From a checkpoint of a small contrastive image-text model.
Training: normuon at rate 0.0061, 6000 steps, batches of 256.
Data: trained on patchworks of several textures, 21.2 epochs.
Rows from block 3 of the image encoder, named by matrix and row number. Each number is 500 + 40 x the weight over the matrix's rms, rounded and kept within 0 to 999. All counts start at 0. Numbers have three digits each.
# pw: pointwise conv (encoder.blocks.3.pw.weight, 384x384x1x1), inputs 192-383
pw.28:469534490491553488495492567515495489539463456600432434420434527521458573469506445458463497619428434485436515451449476539553584518460547492565443532488509481425501535562471479497442522484487533521434487493520488567639518471460559568493529466518505504544552492464486499493498567436495419397446466470467511531543501508491429448506469557503477555532502398542604520500537586550579502463516535447515497543495487405470508549509523504553484478448481557563451553429519491493523512542501553509468500631510503538490455516479504458457542458489506488481511442500479403412517504477416474506
pw.29:464447529574557509466490498492479499504466450556457532497540456466462471486489465485507537495499502490500484593492501484521534492469465463497551465462467529563529453527541470486535507469509466541468507507522558476542483535465474487592569474459477535470494499515495521454457428546523500452430500503463520504436509461490501460527426533493569505465481500509462472500487484513463520468567541499557476414507525535462429474451489581479442556507526463549518485512477532512499533517568476533530581513444507560562531470524529471573493498499460501540499476476534509576522451441565598516
pw.30:450446511469517497442486502503524453445483509545517408433515445538494481573501584561465517567509463512494501417431529556581511512522496545507515525503507460481535519483508425532467506549470512515439492521527506510430543466489461483474558509487518536567455482502515497566483508513505460509518483491520504492540469449534476482481469555511585421556531505465497500456457538505498554469472471366493525475509579511505473450471509498454553488481458434568545495461551472468579512568522469478504518495539499478529528461472513477513476526543513456486482546471466522540471524532526471497
pw.31:483547519537537500565500475502476504465472488481564424554515498572513431447461507479482455475507557490516531503540539489526500558529462398490534536469493469498504453507470597454443472531580489525495522440484475543577449511542437406495519527452426508475569485544450522534506490499480495469556469546495533486510543534484547417499510553484530438531491462543544445525499454516458473512464476504443525620489539500488539476512567482463520458456566555501487533542472552459563447516457506584461515497510544477514463526445448492541423499480481512449557487526488497498450512498565526516
pw.32:507417462540438519482481624542515588462503519487520482509469514511521604494507472496507471500407524482535423527428673479505542465490543472564506479431436494530478541547550461428543475419525519573472525472534471432475449489466519509549459532560489490477430496477494540432522472480487600477550522461518488462474468526580461423541475470512507503448501461461483476558457502490475516479412553450615501446468454486411545467479459483531468503527466451482513492471480500446451498491516534376531469425461536456494456494494531597493526597526478432492463490462468428471452514452536457578
pw.33:474473571492501542478529465468478497503516516485516464499522524523515526514484492455510496458544580508509523536492499471566509521466496496543539493463483530537442469554412472479513527537527543486507540485472458494546563507487440417553541490423473454538483478512507573574518474502443447443419487478463427485482486455541489556468531518448507491469514483487490520499478508487437501542448480510521522437450418523525454487500383566498479506514505556468544529401528528497534505451481545499508456518490533496478485536570496513496476559514488472469472459504433479512525554516531458518
pw.34:451543532440576454542555455488498528494531545491475532431494529489548487469512509520513474517527558528557436526487466531464496522488542509481407501488511465562509522466585487503518535540495482450494537439454561478465482497501436435480480539513460460535461528530498497500551568471543466441491523511454558448425484549508477438509523522503427462530483485520446486553509499533538479485503487495527455485531497480531490463504519625557531475495429577508512464508484515538443489491482579474564469550519522465467462480482484433493456559551553519506541465491531502519524555517471491524
pw.35:501517511463462465469485539503564473513591482476532421516541590496605533448507559481522516502470481593473523454460458510510551478467460495502494486516451458487500423469491514521393499488521499532494519469494508510424540491513411514628498522498557503486452546612470469403509452503466466520497453472462473476469538494433507471461476492493512453484467468506574553472527514497523479479545514496494499536403438496529532500559530628466509528489543448480426560547454469456486490495499460525502589507534489461523525437428543485609504460496452547496502471478511547451544447505558483465
pw.36:524534535571495512470545494487464533546556498455485546481485494450515564490537502437503551490518547552455504542530469470431482449511546493438452491546501495485445461503536524509589543412520477440473500518455492439516447427551472520468495507634518464497519441517541497571522530572451456469534480457457509489487462510560453648517564476476463503466509507528515668497521488474445565482478521493509457498500465484559510567539485506483569515501515505469590549545459490478401438497548500522498471507557542505478509500475458482471542470520427547488522450493550516508518403489438534488
pw.37:494481560464476480560432486485501554517481533536493544537467589511449534467490491481490640488519511583492418501523500514481546454548547517463494562562533510529492523565515540510510564412537463480531505504484413480515429498441492458487497527464511429502474487429485482594532551513485424540472519523442554477560527471421478480540483512479555517548519498540513487463503525502479487484537504518483513574561554583485470474539443491562577487513489426473495469472566492552534516467519529511454501519552480485591513449536501480492507517557465549486481508533545504462506435481473473486
pw.38:493480467458413461494522558493485483429450521454474503491501477533545484513503513426529487486502492462522486514539449493452552458477656467476542446514487484555497533516533475504489497435548471482506505511438544560513540529520527484419491494566523575493501494466541552482459488501494517565540464527489495455462500528508529525544510543523500500481568513545555481485411526469478464506527510456502436492516492542514414468496491502570509522528420550492489502518530453512519553524539541474466473487470521465605479538533445457487497468515479478480501477495421427473516609474486516481
pw.39:474492518554486475544537526455476474485573473500542413560491491484460528507464463503484513513399474530487508528520535580424516554532441449524476495532523520430399501520485517467543473548594482522497513519472478484558527594469556429495449469479437503499505508505443498472462491478491512477545542525441488445567469531538559512485516434506448452548533511558534520554476554504395513415501495511469516590496496480490482495458547465477553500481481502491501472453559506474466549560428495508483556453441501491515516495470493526504458481512470495448550478483537591535524458533424429484
pw.40:541460507501493440502463518496524565490471448605500495472452515537495499505497486481507495487488492486482507434522455476525504481519454559493517495562426536517513511529525464516532515471511494529427516471509532482433495500511535504552512456468498496538554499443500499452503447552545521503423460434482489509466555498401477466569483507464530522458487490468551428498473524484521462449452506463477535493481492484518483484510516513458533477459478453497434524534529535553440507453563538543489427510575491518481530503476508409448578504430468509558465487527502458533477540597487498438
pw.41:492425519528537438463500577440429499543568443474555542457580515528522482507456377511446474494462469487603464546558537487426447549575529492578545503552551539493426458507529513477548461533425403464584566482555514500462488456518532461515475495499512494533517510509525455479549451501550560451419482515419519522493486467501426493536523497454456408492467471511474527455517528463480478430484502500503478448500497462475483480510438464535525577515545483488538539452536422500492514509492471550491467525516485590499475394489521539452557518471471513432439424465502537505486505479467492585
pw.42:573486468496492532490503487464547499522456487554416494522467496479463516484523488542506449540420509473496477505463511493492487441472533452472507578466473424471433527462542484573472480398488505454507516471514455513536450485519437524507510563597476455479497485510506485534567510458502479487568480428531475469488518410428512463465502481469539463473464521490572487438584490505481330526472517498425548494384552524452606640528419434496488489453500513479474448485528556418536521454471469570466494475482484502515483530477500544490503531472574479537524485553533496436527523530518493514
pw.43:498539485496460522531563512496512476419523559472498454476517491477516491511563524516461459523485513502478487412582510526544448486467529487466571511519443483546479557479523548503523458485543554530504482503470508488493482474497442535493473476479435424435545493477510556475513554504486474499471529422528520508434438487537480493462472458507445477528488505569524483518521503460506484512675500550483492525488485485497492510504428477456528460535475469410456487495528494542452493509460508492517478415483450469481461492420563476489481525499478492493533465529506475461446465520487528442
pw.44:490441529476508553489567451440525487498617489489493471512550433542490441483464532459468479574423485467548492528482511497504516506563512488530496471562494478530472559468481492454483550544507452542484533500519462508536511564520441461506467504455498478536493452540464526489462458431503512476514483478537471510514493499541466508535530517511441494485501559501461529610504547492514489474505550474507496473505508503493544566483459513527495451477476493497521493522489455492481491499445490453433502472469461534504541576461546479492516501480503481474489463460460498487520519483524493424
pw.45:496425465550421534540501487482471482572475494501429443511551476548529447546501516481608415450528425471517454538438562477444499529402530516512548487511537550446562458516522496504533497510566496505483490435533552491546494519523514567475493555437510515505508474465534550485522547518471514407497487514460503480439506471520483483563498467417583482482552513554485528504460491478525520546458512491446532502478544490538517510600516512525504463448521561478537469473514454525492506495483545501550541432572502477597445567477496524465484462600487481443498480543473518485534472532581497521
pw.46:562487494461503597516570446533474524506515495524512395490482484524514501483557534495415538489463508522553574515527536477562471455480469465539463513490546462514459545467518515495525534451559527542452548510481494511542503484515485466514505472479481487502507506485559538548487468460459458400494523542479481518429489487447485484520526545533548459465560500563481511516531517483510531473532445612477499457451448512480496473494434517471545496512521496486496477372551532475507486532521581468550508507495539518498466459536514514535516602444486471499561480480490480539519486455536525497
pw.47:524424443458520514475498523510513501546528578533552520450517451448519534475537490526524602452496525545555490469559506469487455454481521473538427466525479471555442529451407451512534526423461517494488442440512560461500474525527473475500519530526583414413453381447582509545510521532552442507530492490450567528586470534390529424430547510422478550496526578473481540519517464460550509440521510538452499596499457519525508477399520549483466470490540522447464474534500433451501511544483426530500547549415474507520482513509499494484542462436474516535488595545537484516564460538429470451
pw.48:527529530547479474514497444505529432463518486471493465528479462487584469457542489498489478516508485474567511461475473492458497487500532489496488596485497511506439489439507518509556575428530463539503459435494532547496516569543493545456510511456441447523539471534561507478389484481487530475466568496487567492520473428470559492483539560408477481524543518462533553513557456544557435504472508520505442435454536538488450511511470443518594454507533491448480527509471531548503492544407554541521489505512507395553445367444545494507527529513534454524490508512553502470540527524467528454
pw.49:499526537470543526554458493499449473470453472517534444797513424550459465501481449509499387544530515473482447562552396512536491471560545486524445512566522464508552541479526470595523574480509494471549480479578436490551489435451448487508538501506529502575517549458424524461539497444521511512466509480504556522479426487413522491495458478528563447477534557483515458404477513485570535464497502488485532453470521483517501524509543404515520479539511536522571495513471452493411437506536579530571522509593489452496438514481421525453466551391487492501498501440532481489475486398400474557
pw.50:547508485524453442618553460521537511445529495506532584458473508500544500492480471491510501506515532468567533534464479518508482567531543444442540497477503483448511555453446577477501530473475561509459487476480505515502512508397545499460495465575520454456493489465518516505483458524435513506448466536491509448487520465489512448503463497514546443564547478473516375517589472494501488472467540541491493462481505487460556509538514495533580453540486532538523437443524530514520447455492457462538566469448489509516530483510431510451455467540472506436534486511465495497491559548474505551
pw.51:556515519486617526453441464439548427489489446490494542423507522538457542547437509488508454510531531518510491518469466488534557597485426497451449492550524516418511457537537440500552505539497493494479463476479476499483495474508474498483557530501458426572540459539483538556526431513461533461468533521555509468522437437504492495510550441471486462438491508489547563443531469492440451529570492526479509515431466513482507546519430463560530495463437493512483512539522491507434423456401480527540530521512396458527467484470529498495420489516473519504516500492552507469532478526505522480
pw.52:524478468523540498523481553512480475458526488478513408535457546531459491438498445440463509514530502475501464457429492487514527491487575549419597504505470500472483547459422471498458509395567470455515442481521541574600497438448471514476516442527535489539482528503496465558425458520522447469477500461453517547532454450470480450518479469512494473532541462520453510465480536570464533418543450507510531441454527479435448476504513516480552541507505466457457456457521586537526475477517499499508494547458410453537518437523484547561521558492487515483472492474574416529466538464513492522
pw.53:520466435435600583542471428554583523607516546473491547488544508507493518485501488560499426517552498469467528537447471493468516579506530510516558461513445495580584499442444479467580467535592518494518549498487451481457475526459495468505484517498475458540459489508619441541477464524495424515471514490499491473525475448444499496516506490482516508403433548491495478472535492507510458545464466511491459485460434530492537532470511444456470475543507456475435523482558518579530464500498521471614509516499536459484588504448430477530454478487535476490564493443458491453567515515493476573
pw.54:496551447464431443504509517480434506476521481502532484613539479594460491554473461519518453537501513514461493460485544502529518480455516496485568465527540505482487519556513551492358541492544470508555501487525503515447541529506366520491522512509457500505468551532457520557473435595471492534424492485472439511455516448462509424489476508524450510440487458525505505534470548465547460507511492548483502497412500494467496503484511619486543493557508516487531468423517495510454535483481396493523521496509514484558507404523529565485426509557516508505474476506500657494534412497596604512
pw.55:527538464482516458491443461496567525502427524488488506505497520550509531421533530427528471482446496508440502493509480492506555486533480515471434500482538479500482547502444540561477455483449491544458526457455495497489540448530481455429451519477483566470564580482455555429435525525537499454499499531534487541484556497479520464532554423459521493493475494525494463461515447462495523492488460515531479528487460531436506467522510457504516534441525494532482524514419428444567492504581563455425458498502492500502527494500516489469568545467518512537507470417505526495501531619520415520
pw.56:456466453515475555549425515562459503510491554445460527478464481533483476475444483526477563495469494487506513503441471572551483509500526502432553474503519542521489465469424426496491465478506490564501496574485368558502530459434480543486443532544559447482524487477497493496527472500435552540454452474518513525485448470570502529535488519505475521378533481528462463473487464519466421404460557544559534532484556529482482499525508543529490471529428536517567509491481522502537517557506479576514482543490478485484470449507502481452506497510553519496504541497539411472470524468512540535
pw.57:526496537497482518491461491539457583457364505536510533521509503539481483473493517428515496487488472547459473454542441516540507437529494481538469490482505535517521534438459512472475461481498462445531464491497427486522474523492500468550502528484501533430503470509442448555475479549524525445402465506457463484456463448507487388476498489482471516360515479494464457493495466526555521452488462517511521576489476459441431486430521596475538493478531569484503472456503479493419513479538506504482548519523554412486434472521535506527501497512505438429543450471488546512462500484556540522
pw.58:518537558475558498527440497435462451472506469533502503543579607529551482529453512431463517438499487507544407518494485563527425456483494509488484514485539589540525521557471544482484482495511454480475513505489541482561519477440433467437473461471473577588494510487552459562483456469536553502436499431534552511478485463546429530589467510532495542521502528520532466501432505496578454467528426539475490534523490445504507532517480490488464452536540445482510477495535470478478449514515523436504474522461431548460506487464513458563476519500467494531526463484464605487480538535540555531
pw.59:465446527519530532458526521440462457542547459448545535450550521494532551477450564415544543470473483495498472493495461432435438525523504484445495490492506561601565458490470543460526478524564518590492470436525512521560543441531515517533511475463484503542488493568505518424544462501432455428479565452553602428471504460583552486514507491487489513555476509466546455499507546504482504421536569465450487488505553505560482515567532609500439509509544469467495481503524507489554545454544503537544530418585480440431475482495516510552499560468564593520499469498523512518546466540465456503
pw.60:510464477539485479489502481525489456519550547537406519533548485487542433546497459511570494517499479489511557460462498483502532488538529506546516487520552494535483477476507535503495481421495459501452473517487448533530568436452448558498509581434526478510450475520505575470472490514535464531479500515527581499441522530491481442480497470538490511451527521478426475510473528535455540457435488450504496461512492512571498442572521460549531575494510556580560522512517561474427506490487457468494524460483504488515491464576504477495487520551456485517490527507495621461470500504529516475
pw.61:473496510514465549524518504520467504466494500472506541435495521475508573483476471536471527503522471503468514489493507510458449475563487499487458489509524510485567536441516497540504440536518451529476495474521484532504443544535521523438437509498602451496426482447483558509442524451452539473527552487485498500511444490497465466540414497525459557536487529484524506529460555432483489443511465520417493486505482522559529485450455549494537448530504503505571504496574472469487483512520464482482516558461505417432557489514512473497544490522514477529457490579516496553439493472567555549